config = dict(
    dataset='struck, bounced, scraped and rolled objects made by modal synthesis',
    n_mels=80,
    norm_position='pre',
    qk_norm=False,
    momentum=0.95,
    steps=10500,
    weight_decay=0.2,
)
Rows from block 4 of a small self-supervised audio encoder (BEST-RQ), named by matrix and row number. Rows with one number belong to one neuron. Each number is 200 + 40 x the weight over its row's rms, rounded and kept within 0 to 999. All counts start at 0.
Before each neuron's rows are labels from the 100 clips, of 14976, where the neuron reaches its highest value: "loudest" is the band of the loudest frequency at the time of the peak. Only what is clearly more common there than usual is listed. The data: struck, bounced, scraped and rolled objects made by modal synthesis. In brackets: how many of the 100.
# fc1: MLP up (model.blocks.4.mlp.fc1.weight, 2304x384), inputs 0-127
# fc2: MLP down (model.blocks.4.mlp.fc2.weight, 384x2304, transposed), outputs 0-127

loudest: 1000 to 2000 Hz (30)
fc1.741,143,178,104,186,230,256,197,221,254,239,158,137,222,104,210,191,221,207,220,170,195,187,199,164,190,171,196,222,254,142,171,127,186,175,212,122,179,195,208,236,211,231,217,156,171,235,288,269,248,135,164,172,149,255,222,236,169,157,176,139,267,176,226,180,191,167,190,173,117,252,132,224,183,223,123,245,215,199,116,185,208,120,113,232,224,202,209,209,186,186,158,126,249,220,205,176,227,219,189,172,223,131,237,302,189,205,179,172,191,185,219,136,242,253,235,225,243,180,214,175,197,144,122,257,194,203,257,215
fc2.741,179,171,100,198,199,160,182,200,223,199,236,237,161,190,253,164,191,153,137,242,122,219,206,249,175,226,133,227,214,227,224,272,228,223,225,137,159,107,209,171,258,189,202,281,173,161,125,191,232,196,109,212,139,183,200,167,246,151,179,121,207,163,191,224,142,204,249,195,229,176,201,212,239,206,211,154,216,182,242,197,182,230,204,226,218,166,271,202,264,160,203,176,208,193,251,240,207,205,149,170,202,251,113,187,216,163,186,226,201,155,141,291,134,223,244,222,265,242,214,189,243,192,224,125,138,266,200,183

loudest: 250 to 500 Hz (43)
fc1.298,220,193,323,244,257,171,213,194,228,237,157,160,167,154,158,216,223,246,270,147,180,137,158,223,191,241,147,151,221,147,132,198,181,268,152,229,205,197,195,261,218,213,155,150,176,240,190,220,188,227,100,174,156,227,184,165,209,199,220,205,195,277,228,221,224,241,219,251,176,227,226,165,181,215,140,223,188,223,225,204,193,132,216,186,232,194,213,216,221,244,143,242,198,229,121,231,183,142,257,195,227,170,163,231,146,178,127,256,144,264,165,207,256,179,294,196,147,119,226,164,203,184,205,142,131,204,214,208
fc2.298,171,157,199,252,238,163,216,173,178,196,169,142,174,180,218,205,229,220,288,247,212,205,257,266,236,242,225,116,256,182,201,226,230,172,146,252,158,258,229,199,263,228,212,196,190,134,186,176,231,137,169,190,183,232,236,172,221,222,139,218,214,206,237,229,199,200,206,254,263,220,203,163,183,114,257,259,193,228,189,187,129,226,163,114,124,199,128,284,196,242,194,140,190,189,165,243,212,201,200,126,200,157,220,128,199,252,158,151,225,178,219,182,241,164,195,152,176,192,173,130,210,207,162,172,142,173,173,259

loudest: 1000 to 2000 Hz (28)
fc1.407,184,139,186,278,160,151,198,316,252,226,223,168,243,228,164,171,196,198,239,125,212,226,193,215,163,156,205,265,203,172,244,205,200,176,228,153,148,232,197,125,215,257,218,204,174,202,150,209,209,292,274,250,206,187,191,154,271,239,176,127,207,211,160,180,240,227,168,239,183,154,149,137,229,261,210,175,165,254,212,206,188,104,200,154,157,220,157,179,159,225,167,232,195,267,175,154,172,275,140,207,211,168,238,196,252,200,270,189,218,151,215,241,218,220,206,240,211,215,189,190,207,228,128,140,193,220,205,171
fc2.407,191,210,223,229,188,178,228,197,211,171,210,150,198,255,152,231,197,176,240,275,175,227,176,122,231,208,175,139,202,150,172,270,200,184,207,152,173,195,228,219,203,214,174,237,245,158,206,272,225,206,159,187,173,148,166,276,142,241,176,200,242,146,202,283,156,165,205,151,220,201,265,223,212,202,314,214,172,68,264,234,212,229,179,272,208,176,212,183,232,221,126,153,218,205,187,249,263,184,215,217,197,204,174,229,255,201,148,167,202,168,234,323,169,148,233,200,111,190,144,152,227,202,269,195,235,106,218,203

loudest: 250 to 500 Hz (43)
fc1.372,208,162,198,164,232,170,227,152,153,288,216,217,140,198,208,190,135,256,185,243,176,166,202,225,204,193,232,216,155,193,165,282,192,205,208,188,236,225,168,231,198,189,216,244,197,148,164,215,199,269,220,142,241,168,226,141,155,190,270,156,147,186,142,210,234,225,191,250,162,187,172,220,152,260,251,219,127,240,148,201,190,247,218,199,170,193,215,187,213,156,272,157,158,285,217,128,187,194,213,149,165,179,143,185,115,184,186,215,272,185,172,181,252,264,232,213,211,168,180,238,170,218,129,186,245,188,184,229
fc2.372,181,274,215,204,218,184,240,142,194,241,205,157,250,210,216,166,170,211,285,252,140,248,192,164,210,180,224,216,140,189,85,176,251,239,164,138,202,208,225,170,199,267,177,175,246,145,154,236,236,176,221,224,189,164,187,159,137,156,194,257,188,147,175,161,236,286,170,231,179,197,137,114,234,174,145,196,200,130,181,148,173,239,169,166,191,207,235,151,152,166,176,170,121,260,221,168,205,278,163,157,248,222,264,179,141,175,164,181,187,204,229,144,187,185,256,168,209,217,180,210,216,197,135,182,198,239,151,194

loudest: 1000 to 2000 Hz (26)
fc1.717,187,157,190,84,222,192,271,210,142,101,236,171,177,191,218,169,153,218,239,179,149,200,186,235,238,166,204,270,138,154,241,190,183,171,232,201,160,201,258,164,150,204,183,194,180,243,146,241,194,202,160,132,112,278,204,211,197,144,202,198,201,230,224,207,256,203,155,238,136,171,173,162,186,136,214,159,256,256,162,206,262,141,209,131,172,141,185,183,205,189,208,166,241,296,258,210,169,270,107,221,182,144,215,202,219,221,280,218,156,118,208,172,187,175,234,220,254,218,217,213,227,190,179,169,243,158,224,191
fc2.717,146,161,252,188,203,253,192,208,227,221,244,226,181,156,245,161,229,194,221,240,257,191,192,172,130,153,195,111,193,153,134,178,257,231,203,163,215,260,164,188,274,150,228,230,205,150,251,205,226,191,200,248,169,209,227,164,126,257,139,218,252,180,191,232,151,188,234,189,169,209,226,208,233,199,161,231,244,227,250,200,147,187,259,193,187,259,168,274,192,210,216,248,179,86,190,147,269,210,234,181,244,188,215,160,212,144,135,198,210,255,162,200,189,212,220,195,123,248,232,190,251,165,205,248,253,138,207,214

loudest: 250 to 500 Hz (47)
fc1.395,153,180,245,155,262,152,221,183,163,178,170,225,237,255,198,146,168,226,210,189,176,232,185,245,124,175,198,173,224,199,173,171,110,203,188,192,255,203,229,278,138,270,191,277,225,246,164,207,214,225,206,281,224,236,268,269,188,183,153,213,179,242,203,227,148,342,175,180,213,223,260,278,203,237,189,224,176,226,236,247,173,197,204,203,188,194,248,250,271,160,235,174,208,267,210,153,167,137,192,255,203,253,217,181,204,214,205,235,125,225,155,186,246,253,154,213,183,234,232,122,230,237,296,162,188,219,162,204
fc2.395,240,206,212,206,157,121,282,195,225,240,222,217,173,259,204,201,171,248,292,243,178,147,253,216,243,267,178,179,197,145,220,199,285,184,169,244,188,273,187,233,204,236,205,199,123,225,202,141,235,176,207,274,180,196,218,167,224,260,160,110,165,174,186,185,153,232,244,228,242,173,280,164,190,214,206,197,185,178,210,169,283,206,244,239,253,207,273,203,182,251,174,174,245,150,114,189,214,206,248,157,233,177,208,231,196,213,249,199,255,195,129,201,169,244,176,340,219,145,149,168,216,235,247,236,271,217,147,202

loudest: 500 to 1000 Hz (60)
fc1.547,251,174,192,175,213,189,184,208,254,196,254,209,177,273,195,178,183,204,167,93,157,272,199,226,257,168,203,252,242,164,176,127,194,230,194,171,147,151,199,203,192,252,178,217,208,278,283,210,209,188,139,194,232,227,200,165,204,239,198,204,143,186,175,233,185,272,136,146,251,189,251,163,198,192,225,253,252,199,150,134,133,177,228,202,144,105,169,206,189,155,159,187,275,178,204,191,234,183,173,185,154,259,213,126,227,166,158,224,178,248,207,256,127,181,208,207,242,172,225,175,257,172,224,144,246,212,111,233
fc2.547,104,154,231,181,223,139,233,138,147,220,251,163,150,208,110,261,185,267,237,249,169,201,225,175,205,214,200,139,157,170,231,233,205,235,168,211,200,255,244,167,257,201,163,218,207,248,172,208,168,185,222,159,213,117,226,170,236,241,275,233,212,178,197,166,231,178,192,169,167,221,187,212,211,225,255,174,254,207,180,248,252,229,143,267,193,234,250,188,193,197,161,137,195,187,198,238,217,130,250,215,240,232,257,218,235,195,255,141,261,159,233,180,204,183,232,238,192,205,173,199,176,164,217,254,203,290,141,203

loudest: 250 to 500 Hz (38)
fc1.542,228,250,168,269,161,172,219,195,216,170,178,168,206,168,249,144,256,257,158,229,149,218,148,180,177,173,139,235,210,174,195,249,220,192,106,214,205,223,169,191,199,181,261,168,183,244,238,155,132,222,280,202,220,177,167,184,263,228,259,111,233,155,175,176,178,151,281,172,178,180,167,191,173,213,172,199,123,229,114,193,200,194,206,149,123,237,192,115,227,167,208,179,186,143,199,152,187,281,148,245,177,175,195,201,140,186,168,185,167,231,172,214,191,216,174,223,165,158,262,212,316,241,192,181,228,106,190,188
fc2.542,195,179,255,142,172,228,255,251,227,112,220,242,194,266,168,236,275,164,272,304,221,261,240,208,196,187,158,180,149,254,206,229,167,246,170,172,190,168,234,164,216,218,201,149,94,223,166,208,214,254,167,169,224,233,209,234,213,155,195,164,247,224,214,176,211,168,204,191,237,234,216,161,186,238,268,168,214,223,196,173,233,207,110,167,253,221,214,184,175,164,202,227,243,225,238,190,151,205,119,229,252,193,126,162,187,218,169,231,184,216,271,207,195,192,171,179,184,140,128,165,106,178,233,199,209,197,205,178

loudest: 2000 to 4000 Hz (27); 1000 to 2000 Hz (25)
fc1.595,199,177,143,84,281,199,190,207,207,273,231,202,210,219,211,204,189,268,195,156,124,197,225,177,243,123,194,229,196,201,265,194,192,205,201,181,203,230,160,174,271,128,231,217,173,234,200,149,171,209,192,205,179,204,227,184,221,218,218,149,258,282,261,174,206,204,254,162,199,162,257,196,137,220,196,263,254,191,266,208,160,213,240,183,159,189,175,205,220,166,192,208,190,228,184,224,191,183,181,206,203,253,208,261,223,145,207,122,202,184,189,234,162,240,268,164,278,228,252,240,215,204,219,236,204,118,245,260
fc2.595,167,185,165,187,242,205,196,221,99,225,217,264,202,208,225,170,207,164,182,187,184,263,219,316,210,178,243,241,193,252,208,203,262,253,139,205,192,105,176,142,272,297,179,227,278,251,204,164,237,211,177,282,196,194,94,131,196,269,208,148,201,172,234,229,207,150,241,187,192,278,167,223,178,186,137,172,252,304,244,206,209,252,227,129,163,230,192,198,207,183,235,169,238,217,213,216,195,268,239,190,218,211,213,152,121,150,123,163,152,231,190,292,206,167,135,225,162,203,196,187,252,194,178,217,177,211,185,226

loudest: 250 to 500 Hz (39)
fc1.630,138,196,256,192,244,237,215,217,299,173,237,216,169,201,173,217,284,178,206,186,205,229,233,205,136,187,234,185,208,176,237,255,262,238,281,162,123,172,257,224,185,242,155,242,128,224,214,222,220,193,186,229,247,203,245,241,270,157,167,219,228,300,215,167,134,225,207,165,290,180,184,107,159,250,204,211,185,118,260,155,242,216,135,169,130,192,181,185,215,211,145,171,201,169,226,245,207,205,213,304,242,258,140,178,226,161,201,248,215,235,210,195,219,192,236,177,129,118,248,170,199,295,228,229,212,163,216,247
fc2.630,222,211,197,233,187,147,198,195,160,158,134,225,198,142,120,183,122,204,179,247,172,225,248,242,238,215,206,178,165,207,153,278,118,137,265,213,219,140,219,196,160,245,116,183,232,248,126,242,239,199,231,234,167,222,224,162,204,203,160,181,204,231,196,158,205,159,230,224,284,223,127,184,166,249,150,197,151,278,240,218,232,209,159,127,159,151,148,166,214,278,221,249,181,181,238,207,211,207,132,200,218,196,226,226,217,178,194,170,200,198,174,230,250,202,182,189,182,235,234,192,263,195,229,227,156,200,192,175

loudest: 4000 to 8000 Hz (46)
fc1.549,159,166,204,198,182,217,229,239,199,237,149,201,213,212,154,203,213,161,211,157,190,219,291,199,207,221,229,201,229,170,221,201,205,224,250,201,230,149,165,141,237,248,186,214,205,248,157,194,171,230,169,168,203,143,261,215,184,255,203,220,160,214,202,197,248,181,166,162,153,209,203,111,234,261,196,239,239,194,218,178,207,138,187,113,187,293,174,218,263,218,171,190,212,179,159,176,169,254,242,218,157,281,205,138,227,160,181,244,176,247,210,215,196,169,164,273,194,172,260,214,206,225,137,233,205,167,243,181
fc2.549,187,227,195,229,151,255,188,187,178,189,246,165,115,261,233,247,201,138,251,196,251,256,201,210,187,209,169,191,121,118,146,289,158,277,163,183,186,221,146,206,149,226,259,257,184,261,296,152,186,268,253,184,254,150,133,227,233,231,194,180,137,202,191,254,231,193,246,140,103,224,235,256,204,177,222,202,188,177,225,207,151,191,210,229,162,243,215,205,209,179,226,197,125,291,154,174,226,224,152,249,189,145,253,236,201,168,233,281,174,272,187,201,143,230,194,132,211,175,229,184,180,212,203,195,220,205,144,220

loudest: 2000 to 4000 Hz (30); 1000 to 2000 Hz (27)
fc1.682,212,206,291,186,222,213,272,227,195,233,215,165,264,168,229,188,182,171,181,209,226,204,273,193,181,127,174,197,162,123,147,173,174,276,263,106,238,239,238,143,177,136,164,186,128,258,223,230,172,155,209,253,190,187,244,216,217,198,199,247,208,148,189,98,212,242,210,186,239,182,182,228,193,199,237,177,232,166,223,219,154,212,148,147,195,154,179,167,166,159,166,177,203,192,241,179,218,241,152,232,117,217,192,205,141,187,201,223,244,149,172,137,242,186,238,198,163,156,142,163,155,278,164,247,180,238,224,177
fc2.682,233,294,190,203,141,267,169,215,233,220,201,207,241,214,268,221,221,210,193,171,186,216,136,129,143,287,176,159,243,191,301,247,152,92,185,247,173,189,184,263,197,268,246,244,249,167,205,153,191,245,183,147,214,179,195,237,209,221,221,112,106,208,170,231,255,227,120,202,202,207,245,209,207,162,181,191,145,207,134,178,181,166,251,252,164,235,154,154,193,182,249,143,212,172,178,229,240,257,206,153,248,142,300,215,152,193,181,156,163,206,161,209,173,211,184,240,200,228,179,187,179,138,191,199,161,195,181,202

loudest: 250 to 500 Hz (53)
fc1.75,213,296,154,240,213,226,175,217,162,222,232,210,206,154,137,164,106,181,227,176,156,249,241,251,176,113,220,204,253,224,168,207,182,240,178,215,234,219,228,180,204,198,230,220,220,160,260,131,235,225,205,185,139,147,182,203,213,253,188,192,241,243,213,196,155,154,243,245,227,293,198,218,208,95,270,259,112,181,212,222,193,123,165,208,177,149,153,226,233,186,208,256,155,193,211,125,153,231,194,173,191,185,180,173,222,210,223,237,210,193,228,169,137,180,231,163,208,181,124,119,183,144,172,205,118,173,230,239
fc2.75,216,180,207,146,186,240,229,209,250,240,198,209,217,270,208,226,236,188,143,200,216,167,215,208,197,244,194,174,159,179,233,107,155,172,164,215,147,230,183,144,165,241,176,190,189,224,167,248,227,191,245,180,192,257,180,254,199,160,195,183,204,184,162,196,174,212,106,198,185,200,207,207,162,282,162,190,222,211,214,206,220,279,249,200,281,230,190,169,145,222,131,203,215,133,223,299,329,132,201,192,198,241,232,252,299,161,208,197,217,171,153,207,281,253,196,179,120,204,205,250,243,228,249,218,145,177,131,142

loudest: 500 to 1000 Hz (53)
fc1.390,151,153,213,166,252,168,232,160,204,189,208,191,182,237,231,281,245,205,131,190,122,162,157,137,220,201,233,215,240,223,148,259,166,180,207,195,251,196,256,226,221,240,229,189,182,294,210,155,288,174,161,138,215,125,138,205,202,190,168,170,241,208,148,246,197,285,217,265,184,160,154,295,223,214,236,113,214,205,152,198,208,204,144,212,240,205,200,130,156,148,147,169,179,242,246,181,186,190,166,226,202,222,119,169,205,202,218,164,181,215,175,227,227,176,199,222,148,221,182,253,106,284,257,264,254,196,231,230
fc2.390,251,171,184,191,185,194,221,252,196,182,218,188,159,215,211,227,161,209,174,201,180,183,207,154,166,143,151,182,148,199,244,242,260,195,231,244,216,229,200,230,172,188,200,156,251,220,235,183,175,123,193,206,183,204,190,251,149,169,144,119,226,161,156,186,253,170,182,188,226,202,219,122,210,197,161,182,223,156,212,207,238,179,242,144,193,253,188,170,224,216,140,209,303,178,133,216,288,158,303,215,158,231,176,188,182,148,194,219,207,159,240,210,283,291,136,313,210,142,229,247,214,193,205,135,170,179,226,182

loudest: 4000 to 8000 Hz (39)
fc1.335,220,221,219,147,249,146,156,238,215,164,248,241,231,170,219,152,212,247,239,176,132,129,206,178,168,251,217,224,238,180,154,181,241,203,167,235,158,201,235,205,251,239,275,245,207,233,257,236,222,181,208,252,217,175,198,170,202,244,250,229,188,190,200,170,258,194,191,182,237,184,198,198,243,237,232,205,259,249,210,126,135,154,95,227,134,202,205,248,213,255,202,190,171,194,270,202,239,159,195,234,271,163,216,168,231,244,187,207,177,196,264,219,233,226,210,207,183,209,232,218,225,133,144,206,207,181,175,173
fc2.335,244,245,261,203,246,236,208,184,219,266,127,182,259,206,181,189,199,186,165,214,208,139,164,242,188,100,172,264,186,266,176,225,273,227,160,197,226,129,191,201,250,191,204,216,171,182,158,221,220,199,155,207,201,164,204,136,137,229,198,175,184,168,169,218,240,162,192,177,189,154,228,210,258,263,213,274,214,201,156,202,230,256,96,238,230,113,227,124,216,204,189,163,190,174,211,184,177,222,206,205,216,211,233,183,207,156,209,161,203,176,217,204,158,169,283,239,213,277,216,188,214,177,188,207,270,244,188,131

loudest: 4000 to 8000 Hz (58)
fc1.248,181,197,277,243,221,203,194,200,166,266,140,204,184,197,237,162,227,197,174,226,181,190,185,258,233,196,205,196,190,107,156,215,230,181,169,146,213,250,238,127,205,211,213,240,145,293,195,198,242,198,221,260,184,169,167,182,151,172,226,171,187,147,193,199,246,177,280,155,162,228,318,174,151,144,194,163,246,271,208,161,179,233,128,208,224,251,180,170,259,266,231,207,174,180,196,160,197,148,242,233,200,179,233,186,206,167,168,142,145,210,223,241,149,214,187,197,189,192,221,209,236,176,168,161,194,178,170,146
fc2.248,211,194,234,287,238,126,154,179,177,268,164,248,157,211,181,259,182,162,165,250,269,192,197,204,202,189,189,172,124,160,156,180,188,144,105,208,203,201,237,80,198,285,197,204,102,172,205,183,281,267,210,271,157,201,168,283,210,92,209,192,212,202,170,168,236,218,210,158,187,138,252,237,238,202,185,224,217,217,131,181,170,184,203,240,194,258,271,183,228,151,158,215,218,181,189,249,171,166,277,163,199,231,182,217,184,211,147,213,216,221,263,229,144,180,165,229,157,147,172,182,211,165,224,161,177,229,193,160

loudest: 4000 to 8000 Hz (35)
fc1.470,138,208,192,115,271,209,251,192,175,220,203,236,189,178,192,251,209,220,122,185,239,186,161,199,211,193,179,218,221,230,213,232,175,191,228,214,247,193,183,158,196,230,317,231,187,206,218,117,258,277,225,274,119,211,205,217,178,197,273,230,175,152,175,223,157,177,208,179,125,257,184,192,205,195,168,179,182,256,161,243,165,254,194,161,264,173,155,171,231,207,148,131,199,190,201,248,156,192,106,226,246,262,265,231,155,294,189,213,187,218,258,103,251,189,186,166,168,171,188,251,129,191,131,178,202,167,163,146
fc2.470,193,228,231,216,176,149,191,213,221,157,239,222,187,231,153,118,213,211,176,216,193,169,192,211,210,216,249,176,236,193,174,130,241,186,244,264,258,262,179,264,209,167,212,170,161,232,173,136,186,242,217,219,235,218,146,222,204,253,215,141,155,176,257,173,269,124,273,252,210,133,136,147,215,204,236,156,123,188,186,292,158,238,217,210,210,231,162,173,235,168,190,204,236,248,158,240,222,246,204,233,130,196,230,219,307,186,254,236,170,211,178,243,173,155,196,259,241,192,257,211,223,269,167,226,139,222,240,140

loudest: 1000 to 2000 Hz (36)
fc1.392,197,267,87,257,175,201,186,150,206,227,262,217,143,311,175,284,260,242,148,181,167,160,273,217,180,221,155,239,265,166,125,191,247,199,214,237,236,233,165,183,224,192,158,197,207,168,174,171,150,175,205,177,204,193,278,215,224,165,215,278,217,218,231,206,249,274,166,270,217,198,101,214,185,131,228,212,217,179,199,189,206,194,205,302,211,177,166,215,209,149,201,269,271,213,227,131,126,257,173,113,155,244,206,216,191,215,265,220,169,165,243,225,225,172,170,171,196,159,179,261,201,177,85,283,233,220,223,210
fc2.392,194,188,167,235,188,224,162,175,215,205,133,181,153,199,142,207,214,157,141,214,220,147,192,274,165,200,208,214,260,157,193,178,203,195,158,228,183,176,194,116,226,144,161,220,141,231,198,194,250,187,138,180,166,92,266,244,181,180,231,178,262,229,148,195,238,185,161,277,196,192,180,155,203,240,182,225,191,147,195,147,216,170,182,269,166,199,246,213,143,217,173,191,146,217,246,197,203,129,198,200,216,187,198,213,190,189,181,187,219,138,234,249,212,241,161,215,164,123,105,204,185,231,154,210,252,246,264,261

loudest: 4000 to 8000 Hz (43)
fc1.705,169,137,210,139,251,189,256,267,164,186,262,136,218,168,234,179,176,216,198,175,199,214,179,180,252,226,219,174,218,144,156,145,184,276,187,228,154,203,268,171,181,168,156,222,206,181,268,191,178,133,250,189,209,200,165,215,173,236,199,217,179,207,252,176,253,209,169,228,230,201,166,207,117,226,262,203,221,212,241,179,180,175,191,273,211,173,218,198,199,154,191,173,157,205,223,247,218,195,201,230,196,155,254,193,266,220,165,128,157,220,278,186,176,181,220,212,193,251,201,206,240,182,249,230,170,225,183,222
fc2.705,197,249,117,245,225,224,129,200,211,230,199,175,256,193,160,204,213,221,161,221,206,77,236,239,253,148,206,184,259,243,206,312,230,192,202,274,270,196,184,157,208,198,179,189,186,201,180,247,181,266,233,180,238,255,253,223,228,216,124,214,208,255,202,148,229,199,165,152,165,236,261,181,200,198,166,116,194,183,218,182,155,256,270,223,178,128,185,196,209,205,193,185,164,163,272,235,225,258,197,148,228,194,248,219,219,233,164,183,203,154,212,227,241,261,152,204,153,169,188,145,227,238,154,146,203,221,195,237

loudest: 250 to 500 Hz (45)
fc1.233,187,186,153,254,187,223,212,250,190,298,162,183,252,169,295,202,196,227,211,208,271,174,260,248,200,204,212,213,261,220,122,235,180,199,233,213,153,119,218,204,284,162,218,210,224,266,219,172,218,183,214,270,142,172,205,139,178,160,227,165,197,207,200,309,247,280,206,235,150,177,192,177,205,190,210,169,175,234,199,274,203,156,173,197,199,226,184,213,161,185,172,208,127,173,225,168,183,189,145,227,206,255,207,187,221,222,259,233,216,198,212,237,160,217,204,238,194,212,224,111,232,189,138,202,196,200,185,177
fc2.233,204,209,179,147,229,192,210,142,236,225,173,183,161,186,236,179,208,185,238,156,163,181,112,236,179,195,245,199,199,188,253,146,248,216,185,241,260,186,220,174,200,145,193,147,207,118,244,191,226,248,180,130,203,210,161,215,228,296,243,148,240,91,198,151,173,167,237,202,152,185,185,167,246,174,158,212,158,201,191,137,166,245,236,210,216,196,192,173,249,267,223,250,182,191,190,274,184,189,205,245,163,124,141,237,164,225,205,154,150,237,119,170,181,193,203,197,175,215,216,232,168,137,253,179,189,141,202,212

loudest: 250 to 500 Hz (45)
fc1.166,152,145,262,284,181,170,243,162,198,167,190,238,168,246,190,216,164,204,236,176,205,235,121,243,209,154,181,148,165,141,191,159,168,199,216,127,225,226,257,231,188,222,226,207,162,171,184,230,115,164,183,210,214,155,202,179,206,154,143,127,195,172,171,153,263,164,179,204,217,150,198,179,194,132,304,181,211,201,202,231,184,225,146,193,174,233,189,241,191,195,164,242,147,200,143,150,134,256,171,207,191,156,225,162,207,223,215,244,174,142,188,157,190,213,214,165,155,217,249,156,297,220,88,166,265,170,160,190
fc2.166,197,126,187,234,218,178,133,264,180,200,240,184,241,173,248,202,205,226,181,209,239,211,190,195,155,185,189,198,247,179,219,202,194,211,139,169,229,202,140,213,231,166,156,190,253,223,192,229,181,251,149,165,210,247,211,246,255,221,177,141,259,190,215,223,196,237,191,269,224,174,214,207,263,198,257,207,172,198,108,115,238,199,176,139,217,269,245,187,265,142,182,197,177,222,176,207,208,186,168,192,217,122,203,184,213,148,193,123,205,159,224,188,237,216,168,158,156,167,170,243,267,137,212,154,145,266,185,187

loudest: 4000 to 8000 Hz (62)
fc1.72,231,202,144,138,118,184,135,121,163,265,205,203,171,203,198,295,170,173,184,143,186,155,238,216,141,186,234,202,153,224,176,206,238,237,292,286,250,240,191,138,141,207,153,197,125,228,161,248,206,184,167,203,161,210,230,107,157,197,160,261,232,138,240,234,169,196,183,218,142,184,212,95,144,193,227,142,184,151,189,164,233,181,172,193,169,169,217,171,247,228,189,192,203,201,187,245,192,170,227,192,227,119,195,262,135,235,202,255,228,152,247,192,178,141,233,269,191,162,212,180,133,197,159,165,186,175,215,213
fc2.72,160,145,209,142,210,253,222,219,224,261,142,264,253,190,153,227,222,207,176,193,138,199,181,240,200,199,172,165,184,246,174,172,211,126,219,214,227,174,233,224,189,268,200,182,167,222,166,170,143,251,197,191,139,263,174,227,176,202,212,204,193,204,201,218,149,209,188,206,235,188,186,187,190,160,199,176,194,245,245,200,123,261,186,238,210,214,253,239,148,218,318,184,127,164,243,193,245,263,190,185,152,211,167,262,215,306,242,216,164,205,229,193,179,252,209,194,122,271,248,280,215,190,198,199,197,246,253,210

loudest: 1000 to 2000 Hz (28)
fc1.420,191,151,247,179,129,186,250,197,160,142,223,189,215,182,241,250,229,209,185,208,180,167,194,310,170,213,181,233,220,144,185,169,167,157,132,229,212,203,155,133,250,215,152,143,277,168,162,219,196,205,223,225,252,230,139,175,155,233,201,255,174,269,173,164,143,247,188,223,268,209,219,129,143,173,213,180,140,217,180,220,217,216,214,203,154,120,200,272,191,174,261,251,138,176,206,259,156,211,164,164,263,232,242,169,143,173,169,127,153,154,308,245,169,169,188,124,231,162,188,221,219,159,179,144,155,233,135,220
fc2.420,202,139,201,158,145,228,196,205,201,251,197,204,238,233,224,215,221,219,134,215,150,188,143,161,232,242,188,165,213,203,237,122,130,214,172,213,258,233,227,193,197,131,154,258,204,189,162,202,213,175,245,197,203,138,208,203,221,214,141,196,165,269,174,193,231,225,228,244,217,234,238,165,227,204,128,220,218,245,198,195,230,233,215,184,220,216,236,194,219,258,181,180,257,179,135,215,241,217,221,244,201,169,170,137,204,114,246,239,161,217,165,150,104,184,237,221,228,85,206,199,193,246,226,201,229,195,106,135

loudest: 500 to 1000 Hz (47)
fc1.679,210,154,243,187,263,133,170,141,137,278,247,270,195,217,201,290,183,216,283,238,127,187,213,235,238,174,195,229,103,154,258,236,153,205,225,162,222,155,211,179,155,207,229,172,207,186,174,180,238,235,147,176,180,204,185,211,178,198,166,207,171,143,224,222,135,181,190,191,211,212,161,160,231,200,227,217,205,179,182,175,210,182,113,157,156,274,197,252,155,201,139,127,190,132,216,221,179,256,185,265,225,137,188,157,202,165,143,226,134,220,194,165,286,223,254,147,158,167,223,158,113,219,180,175,213,173,210,210
fc2.679,163,128,146,255,233,191,210,168,303,184,146,126,218,216,245,166,184,158,153,215,233,200,204,151,225,199,233,209,202,271,180,188,158,144,170,168,232,227,166,160,236,199,239,277,214,123,227,223,104,177,231,236,249,226,229,261,165,190,173,209,246,287,219,203,183,270,216,174,228,195,219,219,216,230,169,275,252,152,196,196,208,189,234,174,231,165,221,126,215,173,185,231,188,218,201,184,207,144,140,219,198,236,205,209,190,261,183,152,211,147,186,225,192,241,143,202,188,166,267,258,180,177,167,205,187,230,203,198

loudest: 2000 to 4000 Hz (28)
fc1.396,112,201,182,257,154,181,162,329,197,236,215,129,191,168,109,226,160,71,235,181,174,205,234,198,161,199,161,138,185,169,191,194,158,220,204,240,203,181,163,167,214,226,236,141,196,190,162,209,210,167,268,231,178,179,155,201,259,208,243,121,193,186,263,197,176,185,145,188,188,219,173,179,248,205,230,195,181,209,135,148,222,217,198,178,190,245,169,186,216,163,219,202,151,224,288,150,172,172,169,224,131,167,240,267,209,227,199,273,278,253,131,121,228,139,147,169,229,226,154,230,242,137,225,202,158,157,185,180
fc2.396,291,250,213,223,218,188,166,227,175,142,127,161,206,209,155,190,227,164,179,175,226,159,290,136,199,242,169,188,214,154,179,190,183,235,171,187,211,251,215,189,212,197,198,227,230,162,118,216,186,165,169,203,186,256,137,135,271,169,233,193,249,216,208,211,219,225,222,191,144,199,274,234,177,237,198,209,143,205,122,149,172,169,199,198,267,236,233,247,234,191,216,134,222,184,170,312,215,165,84,128,177,178,276,126,191,218,285,161,254,197,137,231,188,168,169,216,197,170,215,134,243,182,140,217,168,117,133,165